python train.py --model="multi-label image tagger" --stem="deep" --widths=[160, 240, 352, 528] --optimizer="muon" --learning_rate=0.0026 --momentum=0.95 --orthogonalizer="newton_schulz_5" --sam_rho=0.05 --max_steps=6800 --lr_schedule="step"
Rows from block 4 of a small multi-label image tagger, named by matrix and row number. Rows with one number belong to one channel. Each number is 500 + 50 x the weight over its row's rms, rounded and kept within 0 to 999. All counts start at 0. Numbers have three digits each. After the name is the row's rms in percent of the matrix's.
Before each channel's rows are labels from the 100 images, of 14848, where the channel reaches its highest value: "place" is the part of the image that holds the peak. Only what is clearly more common there than usual is listed. The data: pictures of board games with random positions, seen at a slant. In brackets: how many of the 100, against the usual share in percent.
# p10: first pointwise conv (model.blocks.4.p1.0.weight, 120x120x1x1), inputs 0-119
# p20: second pointwise conv (model.blocks.4.p2.0.weight, 120x120x1x1, transposed), outputs 0-119

place: centre (32 vs 14.1)
p10.13 093:521564398446478509560513524560542469482503530490403439459502532516486526488459427442534495562490528498452485440511545598582525538483415563520507473405548580437536485574495574517580477534496535540543572546391442596417447458492543440490428507448487489424488565485508425603461578503541487563560466410462489506469487481584465523537497418464418447459489454448449494
p20.13 091:430476480484552519527462554499484514545551481354430530495391489521438415476453532569446507538437499518494462537515461435594448486514527412534469474510448507505554471488554564553509517479494535579596585497459510449462576501509502473483548421470435489473447490535494536473472448345447436362570519522475543492553496583513537524533457571385498477515523528453498419

place: centre (39 vs 14.1)
p10.65 100:485561451500490546431511440427473488632416470391496472448576474547491443476542558474403475492513493509531586571552415640445555528546419475446496485471493462540569482499403431571466504559525474459485466517553544521517548534440471467579490516500619492483462473442495383469573480507500508505498565580475499496584574525421455458496466511505528455500443449473472491
p20.65 106:527550394516541511468538540576540513450531487446460440534523557521397589537544519462575554474478456497557512531557388494500529495434610464447505532496552488502536486503457667488483512453466464519541544437409454421443459415442593449504481492496495538504433566502481549467443444407506526471509556506464520483471626514536512462490473514547519435522406477574467426

place: centre (37 vs 14.1)
p10.51 099:460464483464549511446503577534456482448430552463474616487561584466494513455529488472478470456513508577515575465501500495449509458540457572552534455538460488447495546513577491452631541473430507503438419549570581498450514551445575563561577545566517612492457535539554419594569522539529519530465491521558579504530517527539491500542559472565446624439513592521517453
p20.51 111:518511476531523528442518543619420478442473471458508493461543499491511492440534435466511390537538530520548423508504563513612507471487549483562546507547486442465591490530490460496520376484497479479368390505530481477434388590462492553476514530486587544420452518540481557511541497466479546522580441408602449453515515536541458422462479473573541448572501585509526474

place: centre (38 vs 14.1)
p10.17 103:531507505453476587540414436530550500551528437470551479495621506555587459525541569504460528424486571446597509584547469481488512453512562544456495521536504483522481509506522494469486656480511465480551630504549585531551505478583465596441455601454534504478490453539545520568480655535430447469502532494467497525511472585503516480500447458439412461509490517480467451
p20.17 089:433551538556473427478445409556497493564535456643429531474580558484483510495493482518486470552481495488471484451513519499538528482506517504462504415592484456545578590515502540479531598383486465442490471485615508512521475576466493481465583521429559489528436577545510477433408558515556470538516527513490520504435502623433505533543415521554587576541568523506534415

place: centre (45 vs 14.1)
p10.79 096:478597601470535502525481564514434486479536485498498487442523482521508579568553501518615618496500496469455477487576484554472504498540517613440509514549444482556389499503528517492626517482522518519489523542536620504497449635508451476530603573557584513493491474461539555498554560479473499543510466556501523596584526439439443570446506525587556524540554506555454501
p20.79 101:520450475532490437453587457508522477527486517564532488419521429528557516577463540486522595485436508490528438547543501422474568486452500571504468509551479580510528479463483524431642480627535566434532517476560475490572554522488516510549566531566503573467605460463445529566552419422547451468466534534536494572573460574577568537520476565510439555606503524460514550

place: centre (44 vs 14.1)
p10.78 097:501536589456547477462525492457500480502507445433438508452526559568544432429485512480527459557496499453442490548522493487530452472432618475503558580643460511477531472486461576481422536422493456455495532564494584468532615569523637482468470564433468574541395467425523474457512484551477527491417521566488470432465473503608467489478523531517553484498450461550455590
p20.78 107:412465478500599484639464502494438470494433472490510450446546499419529559497512495572556635494499489505469487596503483511552583458460523499533469629414440518474460462565504436599533508472526570543492488458542523544508447445578498484479534480523498494443499417482474409636527527531482500460472497445482423561554504444599579489507451472534509454449471475457520420

place: centre (38 vs 14.1)
p10.10 108:519460424490439482479499461605547531456535499441599451548601457481523420462517464437488373421542530531491500544521440478485576572520468578520432518455445500494499585512522522522540435474498492451486588541515468588500433515504458470540498453395499480509522535571434460600505449464563422540483469527538512449503468534511491449660476437428541453476452521417430514
p20.10 096:562495505447573532415580443422574477510657511527522432564569422467540503474542480491424492481596497470521516477511524579448538419485511568507500541366489512535527438566536501471464488508507367447547483545506521486493548411532509551518391501513549515476464504534530509542552501465543525514535556523557439475524554427497411550543535539510608502505420565486565544

place: middle left (71 vs 11.7)
p10.37 101:510437582471525565491446500442446454662453534546481428501427551479568467506482445510526526505472449541557484498491514471467464467495526552473602506449516496393427569500588464465612470444562546532488428402591429446499499457368493393508444460509466518424444516495544489433424537505520496488504482512461449514491529485486518489474458507457406465508495521501506630
p20.37 108:580556511525431507505516535528583534551532505564456411459496485438480497519360378415503516488511515531517486581445554504502474537512457431468429558484581565487516473442375542476525422528502504459531510506481563474483378513525528558463405485509527385558528538449466569513496459448480541397545502542577503527506491449565473437530478428460566496502520400517451555

place: centre (48 vs 14.1)
p10.68 097:484465465536485503481491484506473481444400530583515435501515466462508538431531540527589425532509424518512495469471618518543457492515445582413456485449455516513563537490496483533521473495457606518498464592488456489558576579520508477523465542561374551428502490506501457546548675421514574539430413573508525454500460520502490359571418465511483512513485520500505551
p20.68 105:448544531424477409513625538522455572473470493497495540401534435490547535511438496520526508583557577416503505498493520500494600477401416465496521528501465591472523471562524486514531500573500529560467466538403497439555601509445485451537472394489623471510563479463467492443548503506566489478548492419540520401572435490475544541468502493550454505516405572482582551